config = dict(
    encoder_arch='vit',
    model='audio captioner',
    dataset='synthetic speech, music and everyday sounds put through simulated rooms and audio effects',
    train_examples=39062,
    noise_aug=0.01,
    time_shift_ms=100,
    n_mels=64,
    hop_length=320,
    input='log_mel',
    spec_augment=True,
    win_length=512,
    tokenizer='word',
    vocab_size=36,
    encoder_norm='layernorm',
    encoder_norm_position='pre',
    encoder_activation='star_relu',
    encoder_mlp_ratio=4,
    encoder_head_dim=16,
    encoder_fused_qkv=False,
    encoder_bias='all',
    encoder_qk_norm=False,
    encoder_layer_scale_init=0.1,
    encoder_parallel_block=False,
    encoder_inner_norm=True,
    encoder_patch_size=[8, 16],
    encoder_layers=6,
    encoder_width=320,
    encoder_positions='sincos',
    fusion='cross_attention',
    decoder_width=128,
    decoder_layers=6,
    decoder_norm='layernorm',
    decoder_norm_position='pre',
    decoder_activation='swiglu',
    decoder_mlp_ratio=2.67,
    decoder_head_dim=32,
    decoder_fused_qkv=False,
    decoder_bias='all',
    decoder_qk_norm=False,
    decoder_parallel_block=False,
    decoder_inner_norm=False,
    decoder_positions='rope',
    decoder_cross_attention_every=1,
    decoder_tie_embeddings=True,
    init='orthogonal',
    residual_init='none',
    optimizer='adamw',
    lr=0.00062,
    beta1=0.9,
    beta2=0.99,
    eps=1e-08,
    grad_clip=0.5,
    ema_decay=0.995,
    steps=9100,
    batch_size=256,
    epochs=59.6,
    lr_schedule='step',
    warmup_steps=910,
    weight_decay=0.4,
)
Rows from block 3 of the audio encoder, named by matrix and row number. Rows with one number belong to one neuron. Each number is 500 + 40 x the weight over the matrix's rms, rounded and kept within 0 to 999. All counts start at 0. Numbers have three digits each.
# fc1: MLP up (encoder.blocks.3.mlp.fc1.weight, 1280x320), inputs 0-79
# fc2: MLP down (encoder.blocks.3.mlp.fc2.weight, 320x1280, transposed), outputs 0-79
fc1.206:532461450494521617577501515488441483435518499571468469485513486474546418511584472538496517474504413437579509513453468463484515512533550457454538468435435506522500487504465482476410519462536552477481531506518553541446465487460473501521543471
fc1.207:475532483491461456444430486526547489477540448473470495499457535498503483466538540534487548513512485515551472489597508562467503544512498500464502504488392424493455437497488521457523524509500483520531471555508507502499473458467552461470460445
fc1.208:513530526498521621586469649559645486491600573478524501545441470541485485509563465516504516482531514408486493542523544498532498522576538473514484583484521494510479483492492500527528526443471594516493545557525526545514432477503516480454459482
fc1.209:514459468570475536562496524450518478501474505467500495484573540517493399439489500404512515538557469446476447496452445573451542473565510458513433493420501547502497517473497488428488530513513453398516445505449499494441471506515434512485524420
fc1.210:507495528561520578557517494518576493535487492544553434449472548534457498546507491548532513543480525379488599488462607513555538486543656456521425532456511476548578509514508516484445456486545488518518549575414498466449483493504540463509465519
fc1.211:427407412494469536497472562431495512520479488525500506453536491484463413486515503524539448527519532483483480533446509525473519496485585516469518516470410547511474494481498464470470523486452527478449431482563583482511450477484511510565523577
fc1.212:526475527557532509539502498540583575547542496491480549475579592523487529522491512512479483502548532585494451495533469577452550524523521466522479488549551461524520451528529467457467497494457476522482503474452468427481506532514514539546529504
fc1.213:458528523614567622598549529572559477544532542505505471532537416498462507488594413519526535526524445498529507481484541479479467507481482538494477494457476536497545531475488500511509547488505548459465499536519523511386488514540514503535502517
fc1.214:514512498509501554523536587528650600524531442484586536422627589598516521523473372546557519549439528511496499495433609602616572491460570475480485540476455498494434535500460493489479558409482491509542580501496470486532410489584468465524459469
fc1.215:571475514526481531514504510533535489469543476518541558483539537547527485447533551512484517504468524443488504528516492529467537523523539527509454563524506525522507481492474489542503487538613511566505461529461486508477517535496484422501492574
fc1.216:486453440480458497456514495486525507478488480503493520464545474545513451482486526496514541558496455474520575561502490480500528481524556521489531556494471477534542537499488488484498495471512490504497503530471540520465487502542511466492507470
fc1.217:526495504488556470441509547498507547430502485407512494462609457453482447551484515428505484458498489531500521508529546504455522519444491512476514515520508556456375542562535493520566534556425521429542453415542586441465530487520496430561482526
fc1.218:494486544498556465462477511506539469461437577437498510420538464539475488497449494481473460511402460476492593513570459478519519554505489509477507586560528501555499525487447515549509499505543481564527523515466498542487464466480472485504517518
fc1.219:476523550522565583559524547549549493511456593500504476545417505525515466502552431534512567564516438547552512473544548522507494549464496504514460457457454466535569516501491542461547455515482492524470513529508546503504457497535419482487513441
fc1.220:531481543458520526519459560556516517563423553551519447618545496413519490509527427526553495484559468538459469449578506448488511539520491410496494544465477468451560574508532499449520483480573526462419555504515508596506557400460591467506570429
fc1.221:451446496492502474443492499508466470498487518539512469474502489651488509573463482503577541492529488524563560502534527520474553472542517468517495561507514481517561496515529452513482548520493552507424525498474517475518486451560470479484509537
fc1.222:483494460460505456485546507526519505521542552521497489506480454488573465503555511512501525538604440499474528540515543565510486514446554450480543475487446553588463529500542548466499496493474504474487558497465505466468508554547497487509528505
fc1.223:522494422571490515526538469443483499518520499514508504488480528490519474510524536473555517578508489498536484528487489555500549508551529571527511481532454549486478496528490495516462470566443529486519414503476538410525482548541498515515506548
fc1.224:510424493571499542499506497495502538495494473540456479531500553496452506497515522522546506462568454502571561551476536494494566580478567529500425557616475486543530489577525509448483500563500602514496529520454503474457511567519525484564544509
fc1.225:504495532524578566520596530527504489537484567435498457498509506544460502540486518476511544502495509471549543435551452555522457507514478469470460533528459491511533543507508504475526477529534473535527518508439525540520504538535551490539486513
fc1.226:467438429482464503498499459525494503530445487510485520468595460450466439531487548488495513504517536489576503445502511555494549482493514559498505500505472541484496512489507527413571507585523533551454456515545586510470511489499532506497547470
fc1.227:519490448500451525505529546438513575523515457527548490458549448511448482458535493504511540527503452535537472502454505495471534528538583552510488593529426489524534501513515503438441551524507500497505525498464548510487535534480521505452564480
fc1.228:476461471503498535473565521557486522544447514533461490535513529535472513510472500546572533510528452482542507528440536531479531542494488500521500442475412435470504493467530525453495518561539461545511506575447568438523540440498453519459540402
fc1.229:494470446510487571537451591425557473495473583495547524470522506530515431473579459570504522488487508489535479446468472484430531476549507566440461467476426481484528500522439508387487459458537592505544492569533555456507388415516479504486559492
fc1.230:592494470482454474477473471525533506480549484465461538524574477533533516484531519519505464525516485521521591476512495514515486455538484432462442523511481511547504479467533496474528491444495523531537535621556535505454449535511538498505524504
fc1.231:441438450462496472473508489473469481501465461479491489478561507542504474484430444542541454501519528436486562509523530542482543503528527400467462561507533570524497561523565540504467560496518494593459540479465489500478410483514482505488482442
fc1.232:563513559549581568545476527513532560537500484518424491492514449514580428550448456534529473537514488509568544473534519456512526499533532486482505530504556543550513531569506497521467481477448509539443527518454509553489509498537523481461496448
fc1.234:559515526517494505466470540501462486463480506476475517524453594505595401485494528478477473463503515472481575481526516430521553477558612488437573483496447466580567517521483538397506527475488472436563429473466588484446531442452576496483514498
fc1.235:537496479492500544535489502538532530486484515480470500524503468544478521491523466476513543510522464504483516525499523502505499518564469469490499533492519483564486511517496507527533494559508483466448464502496495498439547480455536487491522509
fc1.236:584534533448499453465438476432514490492486520472591461534555527479494481504523500534530553502483496532509487520582536513489495479517498501494488485505453496563502525488473492519537532503497528516452481449554539487515572488505487507528515519
fc1.237:505481525533504559544524628607500517493566568530514472586467531534483462560557492474478549576493483464500497491493519458466553475511542484447536459518531554488482557545467484501575568512563514556498550479475550564503457558470456434451474521
fc1.238:488416460499461562464472525459503461516508532492533478448512461532528505556523508490539532492444475458498520496436480500552510480492550507503484555499558531503487499504529478519517506458543543459503483525405492480500462542485507438549531535
fc1.239:458534561569573560531562584593574467540571502497544502571551503530490492664494494484516549429532534509444510479535519501527456530497462475514450451532528543507499434533531519534533517499553664396561496504570491532519496452486510472620458592
fc1.240:504473498557534520557485517493524525576525468536467553519608491451495437488500489533539485450554421503529491547543440498509536505517564500520465588518514488512480503480530516474535507509542530590487521606466487479472531530479494496545568557
fc2.206:484535473445553480558474552506506535538473529499529582505529542535518417444465445573548486497467492533519556485504502555522523477529482453498480544494467525486552536445567525487501581429438454514503452563515521514499485501509544495428524489
fc2.207:540527517501483427403488432491452522588524423508490509501462522469525442537499530513515444436459521563482495483476470509547521518501493436504493583622489518535485454448460515483532431443448442473586465548482515503517528559447529510463540551
fc2.208:486471518444543441509472461447494569535468508529518542482538497569483476448473519542497455479501522535524479464491550482495469495510508502491508480507492498442559504494476413509428524450423421488480483459519473506500458521488451530469482548
fc2.209:550444529524570508546489538489536538524445443514615523465437421546523489431473385503473527521528533517544457501442414489510507467439530478510477495374506507474573479409487480508411483420540529487543487488552515472523527484472408526559471489
fc2.210:527524606530538550569450566452530450548447538478482471486416565492565482490538445548483510544526476476497497509495561445548482463511456481504504522465533455489539528411489532502492420435517522524499535491503524489553470525470508444469440513
fc2.211:501405469476507501439488413564439490500457495457489479435511463561479509476450562496487572544507502523463492486551563516560477525503480462496456451418435460500541505440539480452403472506508474467512470500518522487492481474506523513456473468
fc2.212:578483535529491486485510461615434493530501552492453457488478468508519499514503482508481452503525536470450524504464568477530446474503456449475517583486509521458515486519537504521522455511477479494515531483453491488457473502511557495469469514
fc2.213:423490436497530433533463457450531489459550488441452553477554486511531521443509534477491514535523491461474488521511493496549540547552496501515511469559495472488428528486514448502520477512528479538505526500434514536496529527454521477477496508
fc2.214:538488572495518482512523510447484515600483480490544519402478458504525442414580461469489577434447477569540382492450451417481513425476533529497537509460564520414533430447567435424500457499421372510389462596551567451552539475460496553409511539
fc2.215:487522534480483450518461527519496521510572461551469524543471504493537516515505506512491454440478462571567544516522493458568467492529470465501503540541510521516470487491466517513500551458469545485516495562450467493482496486542554498524519475
fc2.216:469490483484505492514530544484523474475499526515516530520466520495523464558532476529504480507529537480533504490531524498539499474502488518488507504476554524449479521512464475491501527510478506534471498488519502488525493519513485495543500512
fc2.217:494452524489494569588555554484460498550492529509529514534491517508568565419499524552472503527475474443511491451534510471404517519458528579517624505508543440560473635482544516505585590484373509495472551440511496607472457575559429480584572514
fc2.218:410520483471557606540488524526515410441505509492519565520559443516477462480512526559485477422517557449446517545483493569467557526499433488523493524520471538523495624490443464536606501506514480434452536519442559501494509530512460465418470476
fc2.219:456497540564529514516411476557528488482548446491510521531529497482485542446512494459472606461533483504490451431523531484510476479502526517487481432493576494452439462510540453485558506545561498500470488479476486546483502501433514510511521496
fc2.220:540534472506554491497578504443559520627614445409440589422536443509618555485492552475579600423480563456563433503391483440526462444411511543486436574587527538449619396474466531427412440416425515528560508626447470420492532603547545647490588546
fc2.221:489531526489491441508453489537516474440513532459502544469519521457523499532503464491445479506469541461443509486579499491504453533527483505479478458479580503512483460470520566485499542569483453493478460526499487485487515501476520526461495520
fc2.222:474504437479533447574487490462539501440515475456520535484539553460537486446444482498516458502514549477506527500562515465587503573517502495445488540459541444472522516518493491571549495429479476555509506468441505518556435529532588485499537530
fc2.223:498478520521489521437522479465538465464497450530472520531463493554509531517448501492494470401398477494532519523459462508461488514470362552517512524478536569520507439521482554452503490512462493541499502517481501454534522464476400523492524505
fc2.224:503436515534460487447559473504500514459422493459415501460444522452527481466542477440492559559559531526531479500503507422487486534473515467491433503448518422503523464569524486564556423518460565504502487437568430487476486548449543530502503539
fc2.225:483466504480508532527492464561449428497510545525516471516496505535493491502442468485506471568495454513457527478547512488467571477482533459473535461547514523487553502481537517493462528514514519418439462446515511509509443516544546509492512547
fc2.226:458482527513550551482554488526465475444500483497530476468513534549545529550461481504536536548471537469533479509496494448536500500487529497480472473526517542440483485446476489535501519543514559483505524574487516538541490536530471519490474474
fc2.227:488512432573477527470566528479516547523492454526533488524466519556544516492466497521516533557446490489501528508551451507531526541506485482533519524504516490523496478437460554512474536484482521541541495499458515459544505445564434472466489496
fc2.228:484531489486484550418507488510486492517522438562514502529476587535526478466563565515424525521509553516506471543503421458431546580564561560559580507545511536554494521506465497504509526548542430509506558531466469539442514487511485458478591426
fc2.229:481456472523493476499502401594450570550514454461356514502521538520544559457502533425495469519537471478476547495541482466591487487531509462471456532544516549459534483447599526440506556496485479542539421495457461451464514534440544535491615460
fc2.230:487532421449459513490487523464469487533522498501515521509541539515503475506515540492497502487539527478503522526468508505538439491448464536505499484502501505503441521480527546508489527573511488445442527498468548464519548494552518556487573453
fc2.231:483480504491578470505580513587513502431509447466519534529566536534443542569418430534542450562551504472468499482533464560625432475470495516485532484562464505514480515458450530519491549512481520565504540449455517473528459466508538487638477514
fc2.232:499558504612576530521545529529562493455539471569495497524516570426498491472537484489433428471520494526497506498474439474501470423440503507462502502501549595490496466463444510538521551550583479465477455480505469522414463514525555495526467475
fc2.234:568520480483537584497582569498562492526504433535504556473435587519494587484474511470496479482461543518500515515476510481532581531504490482545492548521523396557580602508552500475455557485447489577515492501535485559602528436582383535555542451
fc2.235:490488512459505404415512467488473513477412409467469519445512463514538472454525507558495460483546501520507556481489521494503467481448510457497517488481497513494496502545490498481437567484514491530446456474528504525527471517534511524554509459
fc2.236:550553516464485464503560542465497495446488531462552507531509507447555503553484547560515522554503530475530474492569461496585481477486472555521497483507506431498481471555443530529499566475492524523525564529527489475496528488549456516499427541
fc2.237:495466492504490486499461469505549527520469532536487436525537591588526502498494512529498479537465514541515489420518541497501486491515405524458518455516468493478518482475474514575442492499476440508494520505525519510468482497464520468500483490
fc2.238:487525513491514486554518464497444494457516533566506491539508502452482458462509514533491476529555428470526576528490465507468514502561573524523559483424435394494564550578544452435396444428512494540458488531522505511528481480483526487509522462
fc2.239:410496430443500417460442494431473567466475428480553559503539477511584476527450524454515491503485574485520512491525524451509594524529582449507503526543498513462459498492428479492557561544514545542531536536478548489524498421489521530512525522
fc2.240:435517504481491473452491500433449491446464474521480486456446469509446560497493529501478510525520503523520509492549520528518407479450451583527476502547483483505499508562467538471458495521497472498413511530529542490513504446513531505523530494